config.yaml
encoder_norm: "rmsnorm"
norm_pix_loss: false
one_sided: false
weight_decay: 0.05
Rows from block 3 of the encoder of a small masked image model, named by matrix and row number. Rows with one number within an expert belong to one neuron, the router's apart. Each number is 128 + 24 x the weight over its row's rms, rounded and kept within 0 to 255. All counts start at 0. Numbers have three digits each. After the name is the row's rms in percent of the matrix's.
After each expert's rows are labels from the 100 images, of 14848, where the router gives the expert most weight on average: "responds to" is what is common among them. Only what is clearly more common there than usual is listed. The data: views of escape-time and Newton fractals.
# router: router (encoder.blocks.3.mlp.router.weight, 64x256, trained with AdamW), inputs 172-255
# up: expert up (encoder.blocks.3.mlp.up, 64x64x256), inputs 172-255
# down: expert down (encoder.blocks.3.mlp.down, 64x256x64, transposed), outputs 172-255

# expert 41
router.41 029:152137149101119116121104152113135129073144148108149101120120106139179107085129116107134088171105167104119132070102132132116140136136133111105106123117163104145141088135149119156195135113120148135138124100175152123155129104134123131146148149139113129125
up.0 101:114127134136132163117119076112163106112121157146082123143065096139159107081140165154121124139122139121105145141135100162096135114143125122124127160186141086123130161110147128152097125145135152148077115114098107125145188125149146119120125138140141135188
down.0 104:185148117132094129119110123136146156159134105161167147124126142174130138140153161155146108149147143123114139148108134155138120104123137128183103139109139143126100138116108123185113136128109108139106139103113179112196116112138131114125129122171123147152
responds to: pastel; sine Julia set; Newton basins of three roots

# expert 21
router.21 292:117128116133117117119131113140119160144138125140102148221157128103101143126144146128106115143129137138109133152121102135125120125110128137109139154131071128131143108066097141108127105095132125146117151150110095120129125131156102204109137115131095121124
up.0 100:152123136127149114124131107154159106145157188151143084150034138135117122164136099154111110130114126156118125127115125170123101132154135122139083111105112107116124146092115092127130115113086183142130106128125126127142137129140163103113119099146109179109
down.0 098:130145105104141117138180144096142134133177130124122090175077119118130105122127168137175070148125116095149105171139133085127087086110120118101173155129118131162113107080124101153118117135087125156121153148076161109114144142128147110112115131097153135100
responds to: Julia set; vivid

# expert 33
router.33 028:134095145117113128092141161111112156104174184124136165140115110151131128114143094099095128150127164164122149068149114134144115099123141148168134134180154123139133085131131132183196159115087129133127120124159154137143140103115137112144129139138129132101
up.0 104:100115123126132121137106066108110140153254097120105090124101139184110131071141118115123080146104150159132114125124122131200140173147124166104114115099112155109161118155136117133132099147127095138130111102139154091156115130146086123122123142117111126134
down.0 109:120116131119101165162132081167130096140085109089088081136103159185094125147102132100129170113147170047151137149136149119083113104136127126134127151120137092104138183144121115085122113137140096095101150132151126125101140128103111128119119127158171135168
responds to: Newton basins of three roots

# expert 54
router.54 029:145154161113102106141111157119148111113129141099131133125126102138172125104108100123145098169115179154132184095139168117118112112111149134135145114157161134120139093141103111146174109121164132133145117109164133132160134103117144116154185177157123155161
up.0 100:140123146127107095114116209176095100119113091143106125100129171118119135150119093131118124090150152115110080114132162172133127095135123172129107147091120178175100135117121175093123153140116153134133123110119142125081125150087079136147097146122163107126
down.0 099:139205112107122152147148085146152148106183120123105150120138109150072122150131112118136118185125146107152115120160138108141115127175147135103069141184106102106150132142145149090170113150133100122117128129101127148161076143104116174111138088111136126138
responds to: pastel; Newton basins of three roots

# expert 22
router.22 032:161123120101108095142118146123099130098130160099160147122143136172160117138106101105143101171105154120159100106155136153117145098104160105139134118162143121138142100107143144169181111121128128106158119095164139110136140098134120130129139144140094150102
up.0 106:109109193143139117098108130086158136146130136138074105117152142153144124144129111083175102141137137137112111114121127115189122159123147178121128127138136125130125122103136133093117134120112157123111082141119121198132123146133123150112118137116118140129
down.0 103:154123141167158078146127136163156149095121152125097092114118168155128133127094136127182094104140162144096113119135104173148135100140164130116137144117165114116122139115112142124129160118127151119105146141137123182073128116143098128134104118184181119144
responds to: burning ship

# expert 24
router.24 029:134150110094097116145112120133123122108126143133146166142148140176159133083116107153111100181117119150146156132139136127118127107103139165154145106171145112153130102113099152179170150136112125128110107102143142126155139111095123136123166162133153165136
up.0 107:114114119174121169134123095110094147145174186110106116128149081123143145158142134111103097119097152092099134154145116080177096167134117130120113152136085122148177119121129106149135108116113125098133165096134088102145125106159128115118138122156147179109
down.0 111:143122137123110114139140066131130136136115102109160082121156100140119133136119141108115113147141138162123112092127139128149132151136097162120171099143147145086108114139107090119119138139139093131164101148138144119146132098140156117180110118127085149097
responds to: dark; Mandelbrot set; burning ship

# expert 27
router.27 028:125176146114136130135124153135107122124141155096140150093148122153147165102100107127133104150139144133132121100153165135131115101111154158118079126149165126142139094096176163155187145111109133110153132134140125097135139088127108096135136124125159149095
up.1 105:163123140142171098116165133157109119090157141093147142113132136137123134151136105129125089113133165146111098167171137127140116201143116116200144124161123096139119132185131145137164151129103135119100102144101103130143129140148123107115107088132130115112
down.1 106:109137140119167147132129088070114165121163099191122106120184133159093129119138106093124094127104171144137095130115100171149136139152115143177140143160081125127129196103097122132149087124146104139096109120102130167126122154143138144165102149100138157129
responds to: cool; sine Julia set

# expert 30
router.30 031:129100122113128076124115132122114158092123174119140130130158110178131121079110090169157147168129158145154130107132108163118105109129132127119109120183143077120124059119140110179138111111119128143135120142169118146172128125120149112155157160117117138116
up.0 080:110107148105147121139132137103090153138146127094116143131121126146124066110109140164130102150112126153143114127157135113204145104125093123150136111150082120150148123152126151124151100154149092155132092138155126131107142153121100141138134131120166107160
down.0 086:100080136169153101136120133134111150140062129115093121142099159102126107162131100112142101103119109162147114130141125114136147214155105132136136087108088148130134169171148139109131094188150125092121151149121099131139103123162130148121097136156110146141
responds to: burning ship; pastel

# expert 9
router.9 030:122142099098130100128144127115109142101107163115126152100122106158145111114116115136161110167123139134155156132150125150124156112089142113136126134156133128102119056124145100169156114145079100129160102129176114080124143129105109116142116145140144122135
up.0 087:094104124129128129113144080113134093116134142145145129130121124104076128097150161130126127142115087147146105116107113123159099073116109102121093112155114131141118146122090116128114101128157070152166162137142106120182153130119096114135156174109123139117
down.0 088:142118159123126117124126146158143137152122118106165155159102116124104120107116094077097143088145081147129133092151103130133105165085148108108151118119158155191125091169137121134114174170167070135158133137100137152133122105124161168119122128073107161153
responds to: burning ship; pastel

# expert 25
router.25 030:123099132123127152125119149117107147113115118093134158107129125148172107112135072163079130150113171119140159114154143117127095088132141148123149115168126112118129081129138076165139123102108146160155123108161080116140127115110134099126147144133137140153
up.1 100:127141098134123198144161098109093073144165111111135149134136104100104135108154136117142122140121160101119119126112114111131123083131134141097086118073074123149124146156140159124077122095146130147122150147139135144149120106144172151125133125133095147115
down.1 095:123110126131115152133141110119109168147139129171158096142123116101129118154128171119123130145146111134123141132121135109092116173144150151144105106199086167118141111162100127097118137099080108151156148139149128100177148136143136064125035153067110124186
responds to: pastel; Newton basins of three roots

# expert 59
router.59 234:142136130119126155116154129110163142150133113130137116219123110127102105131148151097125150126125098104108108127153130107122148129157133089140138101126082144144137124123100134091127115150151129140119129128110160144094157128135149182133113108135135140126
up.0 103:155167117095133172114131155130125151139159098125122115125131110143093114169146128105122138125074131153121139090143105117107146140155127126103132111152107125123134159148125123132134082130159137110169118142159179146136123147153170096130111138107113189090
down.0 100:110114143080127165145121142115142094121166130134147143142136111137095126114126090143147099170090144129127142097140135138101142088127075128104106085136150127137122123131137103106138159111104123133123174150107121091155085125115128130095163124150137113141
responds to: pastel; Julia set

# expert 49
router.49 028:132151135122100121116108163141100146116140135141158150110157147162129156134121095140137111157130155148192160102157141105107118125123090153122156125134165113128132095092141140124159150109132126150139088079127138110188155127134135144150116154108141148122
up.0 116:144135110138125095126191127055114141111107134151128145122158074118101119160135152087109153097130120140150101151137147143109118155113120123096146155153128113130103164119107111101136130102139174131126086142134147107161134095135101111136110143115128143158
down.0 115:149146114128125059134109098137089128150107123106142145116106074099130103112125134126064158126084146168115117105126137144118129128118137143109126110135097176105149079144123128125139171151171137123117151125125130087139136098120112136151150127157145117111
responds to: dark; sine Julia set

# expert 20
router.20 031:139107110135086119146132157141108127082143147097141167121146126134160134114099099136080096153122135136129138102146146148109129101105137131139156107157151112151091093141135108177159110138102137115154103110180144098159148103153140135138115156168135120127
up.0 114:185165092165107118158125168128137125116139141152152128133141105064111143166127184146154145128104134133144155097124116128092148111112145111095146121132148115092136066151155164119134140113135106115151130103108148168114133104121158126114146102142151088142
down.0 111:105119137156138137135131161086115129116112126158177142105143122116128141066132156105107117119095145104145117140135113129077142084100095138108159105128097101074131177095116159131151146113129151157143148109115128122114160166119105143144174113097129137158
responds to: Newton basins of three roots; pastel

# expert 63
router.63 029:148114160103141108090131132131134115121129143136162149078167118161130111130135110112118122141106171157148112093138127123123123128129160122099138142144130108146132085135112104149158155132125125119149112163165172100141150095119142129149161143100114147098
up.1 074:115134130154124134106120113150110129110113132150132115138094112150085083044134121108144118122103159117135093143094173143110151145171110095157136129125117133154126073101128124150154121146108153124162069154117140149117136108123122117140130101152153109159
down.1 078:134172125149117120160102152100130116107082116149149089139128103181127151123129082163145127105130105147121108151124117099076094183109133105147121168121137153104137143130131102146158124157108092096130111089151129102149134132088102071101133128114171113114
responds to: dark; Newton basins of three roots

# expert 10
router.10 028:107087154111120128093140158116109143129145104116148120078142120164158109105112106141136090155117136142126146092152124118127111099115140163113135124154162084148115104115155150136189101123133149146130121119162156139152157123128134102115166144164122153110
up.0 068:097131122120152140152145115106120102094149168128093155128121122143122143090141154133102157129111146126147145148120046093107129113098099156146113130076131088113168130121129116146147120086148093105164160107130159076121117117146137120138151123094159132110
down.0 068:097130123121120109128086116105121092117102153107099127125136143126156126090097143104108123103083140130091084142149159093159118140133133112085065139089111153133140147139101126137125120152152082154111170137209143160128145127133097122187116093131146129160
responds to: burning ship

# expert 18
router.18 029:146106134114122113119090147122125147115144109124187117096122109151145125092118088120157106124101167120132162093185110163114109112142148156110137093152148097117106089100141117132181130109091135122139126116163115119135152093120148103157116137140129154138
up.0 118:139131096154097132138108137164123150165136170107153115116121084166140103172150095150163105145148125118128102105113189167123143134153172121142093119068122110127164182126140104127150125144161155114173132134132125116159134085152129136180138113139126158097
down.0 117:096128126160121107132114109158135138083110106137135119132120127146140134115120139143174149117140098124134166138150144136188119116094140133143114163157115119113151138127138120139120158119139115126096125118129132154141115115146121143139143130175110128130
responds to: sine Julia set; earthy